config.toml
train_examples = 39062
win_length = 512
lr = 0.0033
one_sided = false
Rows from block 2, named by matrix and row number. Rows with one number belong to one channel. Each number is 128 + 32 x the weight over the matrix's rms, rounded and kept within 0 to 255. All counts start at 0.
# convs0: first width-5 conv, stride 2 (model.blocks.2.convs.0.weight, 240x192x5), inputs 72-83, a 5 kernel for each
# convs1: second width-5 conv (model.blocks.2.convs.1.weight, 240x240x5, transposed), outputs 66-76, a 5 kernel for each
convs0.113 [105 171 133 190 126  87 121  75 135  73 116 144 151 161 156 139 124  72 153 170 111 118 127 121  88 154 142 155 135 139 146 121  92 152 120  93 140 111 137 147 133 100 110 115 140 182 127  86 147 116  93  92 104 133  71 146 134 141  63 112]
convs0.114 [ 93 117  87 146  93 137 131 117 145 135 103 143  85 122  57 191 191 177 169 206 107  93 116  89  52 113 131 107 141 111 103 133 142  87 161 116 170 127 101  55  99 140 103 100  70  65 119 128 102 119 118 122 139 164  97  97  77  45 143 108]
convs0.115 [100 125 103 137 109 108  99 117  43 131 131  92 119 136 116 116 119 108 100 120 154  81 160 130 103 168 112  98 111  82 159  90 117 161 140  95 130 100 102 140 117 157 113  72 107 147  71 145 180 162 149 128 136 151  75 130 146 112  82 122]
convs0.116 [145 144 156 126 147 211 206 145  40  92  81 138  94 118 145 103 126  62 189 110  95 172 143 126  81 127  65 119  66 135 159 142 116 116 158 133  91 182  92 135 168 136 161 154 114 111 219 180 194  87  84 120  73  93 181 138  76 112  79 144]
convs0.117 [187 120 132 113 241  83  81 120  78 160 129 145 109 158 106 183 110 140 118 141  93 159 166 145  82 214 161 116 145 189  87 121 145 133 109 171 117  79 122 139 137 155 137 147  79 128 200 134 118 117 171  93 127 119 144 129 122 124 125  98]
convs0.118 [108 110 139 100 143 120 141 101 127 121 110 136 112 117 133 119 146 130 132  91 133 121 116  76 127 116 104  54 145 148 121  92 195  83 106 142 153 159 127  94  93  40 178 114 122 151 125 110  84 122 171 134 105  43 120 171  82 122 104  64]
convs0.119 [109 125 105 128 156 125 180 149 155 136 112 107  78 173 137 121 142  66  88 110  93 104 158 101 115 136 133 134  35 152 155 115 176  76 122 132 124 125 110 176 141 152 136 132 133 143 138 161  91 119  88 144 164  49 119 159 111 144 151 149]
convs0.120 [145 111  89 136 121 127 122 108 140  68  94 123 188  92 157 123 210 121 177 173 104 147  80 153 110 101 152 130 161 146  89 111 120 138  96 125 151 105  95 141 148 134 148  94 164 157 107 154 126  81 115 164  95 120 101 147  84 123 142 183]
convs0.121 [132 205 121 164 170 133 110 122 154 131  73 128 187 177 139 216 120 114 112  90 107  52  82 139 156 140 117 134 119 168 131 143  97  98 151  63 116 197 132 102 153 159 169 172 143 141 169 176 121 105 131 116 122 115 148 105 171 172 132  93]
convs0.122 [ 97 107 140 140 167 147 139 148 145 102  54 146  75 124 116 112  92 157 130 115 132  97 123 147 163 197 204 125 138 131 163 142  97 105 146 180 165 137 217  97 166 160 121 124 116 130 157 144 117 155 121  84 127 162 105 159 106 114 117 146]
convs0.123 [117  99 139  97 153 166 144 124 118 114 145 142 150 124 138 119 157 111 121 112 114 148 156 149 131 132 110 154 156 167 124  92 188 117 135 126 112  75 153 167 112 148 107 159 106 103  97 131 122 122 170 166  95  88 141 208 187 128 140  81]
convs0.124 [150 154 101 121 147 113  91  61 139 120 143 152 135  86  98 125 124 133 107 129 156 125 173 110 120 134 150 180 159 190 164 191 167 160 114  94 145 142 172 101 131 139 130 128 142  99  71 139 132 121 135 141  84  89  55 142 103 150 186 104]
convs0.125 [139 122  99 115 163 143  68 151 139 145 137 100 126 123 175  97 137 157 176 162 195 161 110 182 121 126  86 157 148  92 107  83 111 147 170 123 125 133 110 148 117 108 107  75 128  93 130 152 207 154 128 130 101 166 147 167 148  87 126  72]
convs0.126 [217  63 139 146 107  27 137  90 170 121 108  73  90 136 185 134 130 190 125 123 161 171 105 108 116 174 115  89 111 107  66 174 146 112 145 145  82  48 138 156 114  87 156 201 117 194 118 114 175 121 184  98 110 149 111  53  58 124 167 127]
convs0.127 [ 89 144 154 144 148 189 113 100 122 108 148  96 135 160 148 112 164 147 145 134 119 131 142 114 103 137  61 159 168 164 141 112 123 106 117  92 113 116 170 163 102 130 201 130 167 133 104 100 185 103 137 133 137 150 142  64 106 133 117  87]
convs0.128 [181  62 117 106 153 123 117 152 133 115 117 130 170 160  83  70 132 136 177  78 136 165  86 147 165 119  92 133 154 125 104 117 192 192 151 164 141 138  47 118  58 140 125 132 140  70 213 164 122 105 139  61 146 184 143 107 104 138 187 111]
convs0.129 [157  96 104 144 142 101 122 105 166 161 145 128 129 131 110 133  83 154 145 130  48  85 131 155 205 130 152 177 141 117 135 115 116 124 153 149 119 155 111  95 138 176 150 147  80 104  95 135 164 132 135 154 111 122 167 122  77 134 141 161]
convs0.130 [152 129 137 146  87 142 113 156 113 130 163  90  98 105 192 184 143  77  41 134 117 103 115 149 157 160 153 106 125  44 124 149 119 139  86 154 109  80  94 155  90 174 110 152 144 106 161 173 119 112 120  94 154 129 105 125 120  61 104 133]
convs0.131 [155  46 147  69 109  54 149 178 189 180 153 105 136 114 132  64 138 112  82 100 142 136 164 201 193  81 101  74 172  90 139 154 117 145 142  69 131 142 188 141 129  72 145 222 131 180  82 121 102  59  71  44 143  82  79 139 126 104 158 164]
convs0.132 [132 185  77 110  80 143  68 126 146  96 149  98 134 185 140 162 180 141  86  39 158 185 134 159 146 106 173 143  82  74 154 128 120 199  98 145 112  77 160 141  83  91  96 164 208 211 141 153 165  96  84 136  52 167 182 142 164 129 176  92]
convs0.133 [159 130 160 123 142  91 141 121  71 101 135 137 141 149 140 146 165 201 145 105  86 129 198 161 129 129 104 114 101 133 140 113 113 163 116 175 100 149 128 117  80 148  86 105 132 128 108 168 122 121 146 165 136 178 162 107 116  94 120 158]
convs0.134 [129 128 103  95 125  95 129 153 131 172 122 155 109 107 158 160  92 133 114 131 129  93 150  99  55 139 133  79 127 176  42 138  99 110 209 139 111  89  66 138 147  92 173 113 169 158 108 125 120  83 136 111  74  70 148 133 127 119 119  79]
convs0.135 [ 86 119  95 161 226 185 156 103 120 129  77 160 135 129 137 102  95 116 178 127 163 175 143 148 113 129  77  67 126 143  98 118 143 110 144 107 174 134  56 142 110 174 170  86 200 154 129 132 145 130 169 172 119 102  75  80 131 119 141 159]
convs0.136 [ 64 131 147 171 122 119 156 137 149 103 117 125 131 122  96  85 123 136  88 108  94 158  75 158 106 131 115 157 155 158 124 119 119 130 140 186 150 172 158 155 144 123 137 133 120 138 132 137 127 191 128 161 114 169 116 178 125 151 198 189]
convs0.137 [131 153  89 107 102 113 106 153 180 124 122 168 150 133 150 121 116 147 170 150  67 145 146 140 134 137 100 125 130  67 119 117 190 171 140 144  75  66 114  92 118 142 144 205 162 166 142 111 141  95  90 135 103 170 146  92 124 146 127 158]
convs0.138 [132 178 112 116 122  92 109 121 114 136 154 148 107 128 138 163 170 144 158 123 151 104 140 140  99 122 206  95  66 101 138 176 125 162 167 136  81 111 154 121 141 106  28 129 136 165 118 103 133 143  86 131  89 155 160  83 123 111 130 134]
convs0.139 [ 13 106 149 161 123 116 158 191 106  70 155  67  93 171 103 105 175 143 153 140 153 132 185 102 172 130 123 143 109 112 141 111 112 111 135 100 119 154 122 144 146 147 130 139 118 122 148 171 133  97  73 108 148 120 111 151 140  82 112 130]
convs0.140 [131  92 121 126 136  67 134 210 129  97 156 119  93 155 157 132 104 146 139 159 128 114 110  95  79 170 189 156 146  91  94 114  88 112 103 129 134 172 136 111 129 157 126  95 180 119 107 104  98 123 121 111  90 132 108 131 149 147 150 136]
convs1.113 [125 123 115 113 117 171 101 119 144 142  73 183 137 151 100 110 102  98 118 168 144 170  92  96 153 167 165  85 147 133 178 141 128 122 103 122  80 109  83 123 172 122 120 119 123 179  85 124 141 165 134  93  82 159 105]
convs1.114 [ 42  65  99 128 148 152 127 170 155 160 101  93 118 133 151 157 136  92 106 150 163  90 115 104 100 103 105 144 179 107 162 126 102 111 129 123 187 143 127 126 121 139 137 113 146 114 103 167 143 172  83 208 123 113 125]
convs1.115 [156  92 119 120  65 127 127  82 194 144 231  85 161 107  88 158 141 165 135 142  74  99 144 182 173 111 147 162 116 137 151 120 151 132 161 105 168  94  89 147 133 103 178 113 165 107  73 190 150 189 136 101  94 139 100]
convs1.116 [150 105 123 169 110 182 152  79  79 109  55 139 142  62 103 173  61 145  86 159 144 180 154 125 146  99 117 118 124 177 162 185 181 117  68 116 116  92 157 125  54 133 188 108 124 106  45 214 133 182 162  99 151 111 179]
convs1.117 [161  83 131 109 127 163 130 117 126 114  91 154 146 119 144 108 108 126 116 165 179 194 106  24 184 216 104 151 157 105 152 152 144  75  68 118 123 194  97 194 144 121 168 111 111  80  70 118 205 123 112 147 112 100 132]
convs1.118 [125 124 127 113 158 101 141 170 139 186  66 119 116 123 158 138 156 181  91 112 183 132 120 149 134 148  76 139 125 123 137 161 118 115 131  65 186  74 140 133 110 203 132 107 118 178 150 136 131 181 104 144 120  84 149]
convs1.119 [ 89  92 153 119 128 164 146 136 129 180 150 104 130 133  90 139 178  80 122  88  62 140 118 139 123 148 108 158 115 120  91 118 146 143 164 152 140 133 156  36 101  98 119 147 161 148 110 160  75 139 112  86  79 128  70]
convs1.120 [126 175 155 172 158 124 116 123 142 123 158  21  90 128  80 127  91 134 148 155 107 153 146 128 126 138 132 182 114 106 138 191 121 116 125 136 139 128  93 138 155 115 126 141 163 166 198 121  87 148 163 186 151 180 126]
convs1.121 [ 96 172  41 112 114 109 116 101 137 125  66 122 155 162 132  99 143  94 157 109 118 131 200 134 137 117 112 109 180  87 156 108  85 105 164 176  88 141 154 148 176 129 106 124 170 144 120 161 115  72  57 152 120 155 175]
convs1.122 [141 104 143 107 130 102 130 144 131 169 148 153  95 152 129  93 196 135 107  65 155  74 131 161 105 221 178  65 137  97 115 137 109 114 132 101 165 124 115 130 140 181 110 128 105 194 112 115 124 120 195 128 112  79 139]
convs1.123 [129 114 169 154  82 125  54 102 148 154 124 104  52 147 169 211 127  81  98 142 139 171 102  96 115 190 137 194 154 135 130 173 113 124 122  99 172 100 139 174  81 131 142  81 106  67 170 212 187  27 120 136  87 120 197]
convs1.124 [ 45  98 155 179 199  67  95 101 125 134 119 151 115 153 130 172  92 100 118  99 105 144 137  94 105 119  70 116 145 151 120 194 127  98 131 146 109 111 133 134 137 112  84 142 125 108 132 126 176 118 129 113 121 136 189]
convs1.125 [ 92 150 157 148 128 102 166 168 148 139 133 110 174 112  60 145 116 132 120  86  33 126 148  92 184 124 185 126 119 113 133 144 127 122 153 139 105 120  85 139 142 131 106 115 142 112 155 115 147 135 109 137 132  94 103]
convs1.126 [141  98 142 123  85 162 119 162 135 118  79  98 156  68 147 139 156 145 133  90 144 111 115  37 148 107 136 107 110  60 166 138 143 187 159 149 171  50 113  86  85 199 154 104 102  65  34 163 196 136 121  41 178 181 170]
convs1.127 [ 98 146 117  91  52 140 107 116  64 148  96  69 119 148 158 147  79 127 167 111 109 173  93 139 160 151 154 119 103 127 134 120 132 115 167 157 114  83 158 115 137  99  69  90 122 158 100 116 134 128  93 126 140 140 131]
convs1.128 [127 198 133  67 142 125 166 112 111 118 175 118 172 142 114 143  95 116 176 133 187  84 134 153  82 178 141 151 127 147 111 199 145 160 128  91 152 116  66 174  94  97 123 106 140 184 161  86 177 151 138 115 120  76 128]
convs1.129 [113  75 135 162 131 120 208 167 166 175 140 102 117 160 181 145 152  87 147 178 132 110 114 147 148 170  58 114 137 105 139 118  94 126  99 145 146 147  72 166 132 110  88 161 151 161  96  89 118 119 113 168 107  89  94]
convs1.130 [126 149 124 101 133 155  92 109 144 145 157 184  97  90 104 115 135 105 125  76 115 153 151 116 139 151 133 132 106 106 118 124  92 162 118 135  99 132  41 110 156 150 125 133 159  79 110 170 192 113 134 138 149 134 137]
convs1.131 [ 73  61 107 188 153  86 144 134 137  82  87 143 156 135 143 144  82 190 184 109 158 158  81 145 126 118  48  98 144 112 178 179 186 171  74 108  84 113 125 149  98  85 120 153 173 131 167  78  88 130  55  99  76 164 166]
convs1.132 [133 179 105  99 138 161  37  96 146 141 107 215  72 155 158  79 112 109 181  96 139 198 100 174 138 152 140 163 125 143 105 126 114  74 101 101 129  91 156 101 208 219 164 161  82 102 210 160 121 104 100 171 116 177 161]
convs1.133 [111 141 187 142 188 121 141 124 100 107  70 163 116  98 147  95 178 136  97 108 154 179  84  85 174 154 133 122 142 117  98 125 102 182 141 189 175 131 133  77  81  91 111 139 139 177  73 112 109 121 139 134 153 134 134]
convs1.134 [ 83  75 102 150 162 119 142 161 109 106 159  92 151 117 163 141 121 189 112 129 173 172 166 113  74 104 143 181 124  92 140 157  76  72 177 115 198  89 107 128 203 147 136  72  95  88  85 126  75 130  98 119 149 119  97]
convs1.135 [ 91 177 203 136 125  98  69 129  94 157 112  95 144 164  84  90 103 112 159 154 145 107 139 145 101  96 103 162 148 131 129 102 147 159 132 109 112 123 123 139 103 169 121 159 127 194  85 100 124 113 158 115 156 153 145]
convs1.136 [ 54 164 177 123 171 103 118  97 155 132 123 117 135 137 140 127 177 132 103 117 160 113 145 146  94 128 133 133 165  97 136 138 137 160 141 135 150 139 124 117 234 150 131 109  93 194 111 175 175 144 180 119 116 154  92]
convs1.137 [ 76 115 145  62 118 150 131 129 111  75 181 157 111 119 136  76  97 169 152 100  97 148 176 128 164  81 104 135 213 106 159 118 117 128 125  99 126 138 121 149 117 163 147  96 139 102 181  93 168  86 110 173 146 140 106]
convs1.138 [110 115 128 137 175 156 111 142 169 183 147  77 135 183 162 152  91 127 110  73  92 111 255 115 108 157 175 147  78 174 146 126 161 100 145 143 131 124 138  98  86 104 142 161 137 103 126 116  60 123 132  43 148 168 197]
convs1.139 [139 112 122 137  99 129 130 115 155 143 132  94 177 142  75 157 159 163 191 122 109  79 106 173 113 122 119 153  94 142 141 142 167 169 103 137 201 110  83 105  54 153 154 160  79  95  59  83 195 135 123 107 112 113 114]
convs1.140 [161  93 124 120 150 163 119 144 115  76  95 149  98 135 124 157 161 167 105 105 118 105 156 161 118 128 118  70 117 108 120 159 176 136 113 118 104  95 105  83 147 155  78  82 110 155 105 102 108  76 151 131  93 140 138]